python train.py --train_examples=48750 --crop_scale_min=1 --rotation_deg=10 --depths=[2, 2, 3, 2] --kernel_size=3 --mixing="cutmix" --init="trunc_normal_002" --lr=0.0028 --steps=3600 --batch_size=256 --lr_schedule="wsd_sqrt" --final_lr_fraction=0.01 --adamw_weight_decay_other_params=0.01
Rows from block 2 of a small image classifier, named by matrix and row number. Rows with one number belong to one channel. Each number is 50 + 10 x the weight over its row's rms, rounded and kept within 0 to 99. All counts start at 0.
After each channel's rows are labels from the 100 images, of 14848, where the channel reaches its highest value: "patch colour" is the nearest of a few named colours to the mean colour under the peak. Only what is clearly more common there than usual is listed. The data: pictures of board games with random positions, seen at a slant.
# convs1: 3x3 conv, stride 2 (model.blocks.2.convs.1.weight, 72x72x3x3, each kernel summed), inputs 0-71
# convs2: expand pointwise conv (model.blocks.2.convs.2.weight, 288x72x1x1, transposed), outputs 0-143

convs1.22:59 60 50 58 43 59 44 42 43 25 74 46 54 51 49 47 65 56 52 30 45 62 55 55 48 49 49 66 55 44 43 65 54 61 50 50 40 52 34 40 59 46 42 42 56 41 64 53 53 58 62 46 67 49 70 64 64 58 47 56 63 55 59 58 50 49 35 44 38 32 38 64
convs2.22:72 40 60 54 53 51 46 45 34 49 60 33 40 52 57 44 39 46 51 62 62 44 64 42 47 40 69 25 37 55 62 39 69 38 55 61 27 57 71 52 66 49 40 51 49 39 50 50 70 69 54 55 47 38 68 42 59 48 27 23 47 22 37 44 45 44 42 44 54 39 44 44 47 50 50 42 48 42 53 41 47 58 52 62 43 39 42 58 57 46 55 50 73 51 43 46 54 63 48 42 49 53 48 39 47 35 59 46 63 51 59 35 75 73 56 57 52 49 53 49 56 53 48 72 45 44 49 44 49 51 50 42 31 61 42 40 67 58 39 58 47 33 42 55
patch colour: yellow

convs1.16:38 30 55 47 54 54 57 53 42 29 55 49 38 39 76 37 54 55 49 52 66 38 75 45 54 44 43 51 53 57 63 39 50 44 47 50 49 47 53 54 76 35 38 36 69 58 61 48 50 36 42 46 43 53 52 51 47 44 54 40 54 38 44 59 55 55 36 50 46 36 49 64
convs2.16:48 44 50 33 50 48 51 63 47 43 42 48 54 33 72 41 45 60 52 49 47 60 48 40 43 39 34 55 51 48 41 78 55 61 56 54 35 47 49 51 49 55 50 44 45 48 56 59 44 47 57 57 53 60 44 45 44 60 34 38 47 44 65 60 61 40 35 63 66 41 49 53 44 49 67 52 54 63 39 68 34 64 60 49 51 40 41 43 40 39 47 50 47 63 49 54 44 61 56 53 43 62 53 42 55 59 60 45 59 50 61 42 33 50 61 55 34 55 48 38 30 55 53 36 50 50 45 63 46 51 40 54 42 52 47 46 47 59 35 43 50 41 53 52
patch colour: blue

convs1.71:59 63 48 60 59 42 35 57 32 52 42 34 60 43 60 47 53 42 47 54 43 48 62 41 38 39 43 67 56 58 41 63 47 51 55 54 50 53 58 54 48 58 47 38 54 53 46 51 39 73 39 60 46 49 34 49 44 61 59 63 63 41 61 51 33 45 34 40 58 69 78 44
convs2.71:43 45 45 51 43 53 63 49 34 55 55 41 50 57 47 70 53 34 40 44 52 48 65 52 50 49 39 51 33 53 41 61 37 61 51 54 57 45 53 35 41 48 41 52 46 41 47 59 53 39 49 48 28 63 40 64 42 62 60 45 54 71 42 47 60 43 55 57 54 41 47 54 35 65 58 61 35 58 42 43 30 76 38 45 41 44 58 44 53 44 45 53 38 46 31 51 31 51 49 74 45 44 51 70 50 64 54 85 64 49 51 59 43 53 49 42 47 47 49 37 66 57 69 46 46 52 40 73 47 45 39 50 45 46 63 44 45 52 60 39 42 59 38 56
patch colour: purple

convs1.10:56 65 46 55 48 31 64 40 53 58 51 41 42 45 37 43 40 45 49 50 52 70 51 48 57 71 52 47 47 43 42 37 47 48 37 64 52 49 69 43 53 66 45 40 54 49 45 50 67 25 41 31 40 40 47 39 44 46 69 37 41 41 57 48 63 43 68 51 53 50 37 56
convs2.10:50 41 43 75 36 57 56 51 46 49 79 41 35 55 35 41 53 65 44 52 39 45 48 60 50 37 44 72 49 54 58 52 45 52 41 64 46 51 62 50 47 52 53 32 65 58 29 55 49 54 38 54 53 55 49 51 61 38 40 25 47 54 49 41 49 59 44 40 51 63 59 67 47 29 45 57 45 60 44 44 54 55 44 57 49 38 57 62 59 29 58 64 62 61 50 38 57 49 65 43 51 41 43 47 49 61 47 53 54 59 37 56 52 38 59 38 58 49 43 39 54 47 31 45 38 44 55 55 56 48 46 56 46 40 45 63 45 36 55 55 54 39 60 45
patch colour: yellow

convs1.19:37 61 37 31 52 56 63 41 55 42 39 62 41 35 48 43 47 33 26 57 50 66 39 51 43 41 54 35 33 46 62 53 51 44 45 47 54 51 47 44 41 39 50 44 38 36 35 56 52 36 53 44 37 47 42 42 52 39 75 51 55 50 37 33 58 53 49 47 43 60 43 37
convs2.19:43 55 54 36 48 67 53 50 46 34 52 37 48 55 50 58 40 55 57 49 39 53 45 49 58 46 43 61 43 61 43 40 32 37 53 33 47 51 53 36 53 42 71 45 44 46 44 44 60 39 34 51 39 46 42 51 39 65 68 44 46 49 42 46 55 54 52 81 48 52 48 99 38 55 56 60 54 43 54 64 46 63 37 54 55 57 56 34 50 61 57 49 43 57 46 54 44 53 44 42 37 48 53 45 57 48 54 44 50 37 52 30 48 38 55 41 59 50 47 51 46 50 37 32 58 50 41 54 43 50 48 67 69 45 60 54 37 49 34 46 54 51 43 32
patch colour: white

convs1.45:50 58 51 52 41 61 51 50 64 57 44 46 56 36 62 54 53 60 36 47 59 56 48 41 51 44 56 80 66 64 30 57 40 44 49 49 49 58 51 79 59 44 50 48 51 35 50 46 66 65 61 37 44 45 38 51 52 58 38 40 37 45 43 44 61 62 61 42 49 61 49 33
convs2.45:64 49 50 57 60 39 53 46 48 53 32 50 37 39 41 35 55 66 51 29 47 71 38 54 59 63 51 38 56 61 46 50 49 42 54 43 66 46 36 38 43 32 43 61 43 49 50 34 54 57 57 43 59 52 60 45 47 62 38 49 62 47 55 40 57 51 46 39 44 55 49 51 42 54 50 51 72 61 44 42 49 44 46 49 60 66 35 51 59 35 40 62 50 40 45 46 32 23 48 72 48 41 46 45 57 49 45 53 48 46 50 38 30 52 59 53 55 41 27 47 46 44 56 53 54 40 53 62 53 54 39 44 52 45 41 55 44 48 49 44 44 76 66 67
patch colour: blue; brown

convs1.51:33 46 43 43 42 44 63 35 39 45 50 51 50 54 66 50 63 50 33 42 29 39 42 50 48 61 29 40 42 59 46 47 71 40 40 50 43 42 44 55 48 46 56 62 42 35 62 39 50 53 79 50 48 45 55 50 66 57 38 41 34 48 40 61 38 40 49 49 46 39 54 57
convs2.51:51 34 52 76 47 64 54 45 62 58 38 42 49 46 51 35 40 60 56 30 74 50 57 54 23 42 45 50 54 50 34 37 38 52 33 47 46 61 52 41 58 46 41 61 46 38 72 69 44 42 42 33 40 55 44 47 38 43 43 56 58 66 55 34 50 57 43 44 42 59 71 52 36 59 42 37 49 46 47 55 47 53 43 46 46 53 38 65 37 63 39 72 39 76 66 52 45 52 48 48 36 41 36 56 54 47 42 53 33 45 55 44 46 41 31 28 52 23 56 48 50 49 36 52 40 53 50 47 50 47 50 47 38 55 54 54 63 58 51 61 44 41 50 48
patch colour: pink

convs1.67:63 76 62 41 64 47 60 48 41 34 46 53 65 56 51 61 26 53 69 42 33 39 60 46 54 56 59 50 45 44 46 64 55 53 54 39 50 45 54 38 41 58 46 46 48 55 37 47 41 54 40 53 49 66 58 76 43 43 45 65 60 43 61 59 50 46 47 50 36 47 43 62
convs2.67:79 34 49 52 41 62 37 48 55 47 45 57 53 60 57 55 62 47 41 54 49 51 47 43 51 56 57 57 57 32 43 57 48 57 52 58 58 54 47 50 45 42 48 50 56 60 49 57 49 42 42 45 60 39 38 36 45 51 57 51 45 43 55 49 56 54 48 73 54 69 71 43 56 74 53 46 46 46 47 53 47 39 43 52 57 53 51 48 41 54 59 54 53 45 60 47 41 31 54 45 47 60 49 76 54 53 47 48 59 42 69 57 41 68 77 56 34 49 49 56 42 87 62 39 55 49 62 41 55 46 41 55 17 42 52 64 41 56 52 39 44 45 41 45
patch colour: grey

convs1.13:54 61 48 47 47 45 75 48 46 39 51 50 46 71 33 46 49 45 66 46 45 46 49 53 62 60 63 51 45 33 44 48 48 63 57 30 32 49 41 44 51 51 43 61 53 72 53 48 79 61 71 60 54 66 54 54 45 43 49 48 63 58 42 57 60 51 57 59 49 41 55 44
convs2.13:68 61 52 55 56 36 32 44 58 28 44 46 42 34 48 54 45 51 54 50 58 48 46 45 56 32 59 39 41 38 62 48 29 51 41 58 63 33 52 38 37 35 31 51 87 53 61 46 65 44 47 47 52 47 61 62 38 46 33 61 52 47 53 29 27 54 57 60 47 64 58 63 46 51 49 46 63 60 39 36 53 35 49 65 54 52 42 73 44 47 65 65 45 50 56 51 56 60 41 28 48 42 33 53 44 50 46 36 38 39 64 51 44 70 63 56 46 47 45 62 47 52 38 33 42 61 53 48 50 47 44 44 48 72 58 60 43 37 51 63 62 41 45 39
patch colour: grey

convs1.44:52 50 50 47 64 47 56 32 50 56 65 41 51 58 39 47 69 35 40 66 57 70 48 48 46 51 54 51 53 25 60 46 60 53 54 69 51 38 59 43 51 60 50 45 47 45 52 54 52 45 55 41 35 69 56 45 39 73 50 59 44 51 54 47 42 81 57 51 45 51 38 40
convs2.44:48 34 38 41 43 59 49 47 60 64 66 23 42 68 37 45 47 41 48 28 47 42 29 56 46 39 58 40 44 31 54 67 40 57 52 71 48 41 57 38 41 51 55 27 56 65 37 42 60 38 45 49 48 56 48 38 50 51 45 45 52 53 49 52 58 44 39 65 44 32 71 43 56 38 69 44 49 64 42 60 57 55 43 45 52 65 44 63 53 52 68 65 34 56 53 66 71 67 52 60 34 46 48 54 38 50 34 56 41 45 50 37 80 56 49 49 41 46 69 43 48 46 41 43 68 62 63 49 52 46 44 44 64 36 41 41 37 36 39 33 58 56 70 34
patch colour: blue

convs1.8:44 46 44 64 58 56 50 38 56 47 69 71 54 59 58 48 43 54 44 37 32 47 41 60 47 44 44 66 44 50 53 66 47 41 54 47 34 66 58 48 43 46 49 49 59 56 64 50 45 56 45 65 58 46 42 47 76 43 47 57 48 54 31 51 63 29 47 65 40 39 53 30
convs2.8:40 64 47 61 57 47 66 41 61 42 45 50 58 46 48 56 26 54 37 53 49 45 52 54 58 49 49 35 45 55 60 55 65 52 48 60 43 52 44 54 45 41 32 60 45 50 67 51 45 45 37 52 50 37 72 46 40 46 39 51 56 42 48 58 54 41 55 44 64 55 49 52 59 43 52 67 38 43 41 44 45 51 51 48 52 48 90 38 50 53 62 36 56 59 48 49 41 45 40 71 42 47 54 49 49 50 68 53 45 56 62 49 36 37 32 42 52 36 53 39 72 66 47 62 40 20 36 48 53 43 62 37 51 37 37 50 36 43 46 42 47 47 52 68
patch colour: brown

convs1.40:25 55 44 66 58 65 39 42 57 57 43 32 46 39 73 54 33 45 53 48 55 53 58 57 44 48 51 55 60 40 62 55 46 41 35 52 64 56 62 56 46 32 55 59 61 54 46 40 45 55 55 59 63 47 45 58 52 69 44 66 54 60 62 42 61 39 38 61 46 32 48 58
convs2.40:54 54 49 47 56 39 55 44 42 45 58 38 59 57 61 69 49 53 52 49 42 32 71 54 42 48 68 41 61 44 38 37 66 54 59 58 51 70 58 43 46 61 54 42 46 30 78 33 48 63 60 52 53 40 36 47 52 43 54 49 75 52 27 48 53 45 57 40 31 39 51 42 25 46 46 54 52 49 49 46 43 46 56 36 42 61 55 56 67 50 61 41 57 51 49 41 47 52 54 48 67 54 67 47 70 57 51 71 49 49 38 54 28 54 55 66 35 44 51 49 77 51 32 57 35 65 51 71 57 56 42 39 46 62 53 39 35 48 52 47 48 30 61 53
patch colour: brown

convs1.34:35 51 64 57 54 48 26 50 54 48 53 41 53 46 39 41 53 58 48 39 43 57 37 56 44 33 60 45 52 52 55 40 36 46 49 38 39 66 56 51 52 67 53 47 72 61 58 72 54 61 41 55 49 62 53 56 33 63 56 54 35 58 59 64 45 64 64 41 38 42 36 43
convs2.34:52 50 44 55 49 64 52 57 42 36 50 51 61 52 36 74 52 32 47 50 37 47 54 53 54 63 51 41 43 41 44 40 50 57 33 47 72 27 65 44 40 54 51 64 50 73 55 37 35 58 58 62 42 37 71 44 36 48 56 38 39 48 36 34 46 52 41 70 53 58 44 45 50 70 64 54 54 55 55 52 69 53 48 49 57 39 76 47 66 54 53 82 42 48 61 49 52 58 38 47 53 67 58 67 56 51 56 30 34 26 63 38 29 52 40 41 35 41 60 46 45 52 41 52 43 38 55 39 41 58 56 48 47 55 48 69 49 50 35 40 42 48 49 55
patch colour: grey

convs1.66:37 62 58 49 43 49 57 36 34 35 45 56 44 49 40 58 61 55 44 68 59 48 50 61 60 30 60 61 43 58 54 66 32 48 42 42 47 41 40 62 46 39 53 31 56 46 58 41 50 42 75 49 50 50 57 53 58 59 64 58 51 52 47 60 59 59 58 32 57 67 60 37
convs2.66:49 64 49 66 41 48 41 37 36 48 37 56 68 51 51 28 51 54 56 45 56 50 49 62 36 40 27 67 49 59 48 62 47 35 47 43 67 55 48 57 45 29 43 20 49 49 60 60 41 53 55 49 69 51 44 61 57 32 54 47 59 48 53 52 41 37 43 53 44 44 36 47 54 51 52 52 56 41 50 53 49 34 54 45 46 55 52 45 55 58 41 61 59 57 58 37 60 45 47 49 44 65 42 43 51 48 50 41 63 49 55 18 58 44 53 67 52 46 42 44 43 57 29 40 55 45 41 40 40 43 51 49 63 63 37 44 47 60 34 42 39 46 40 40
patch colour: pink; white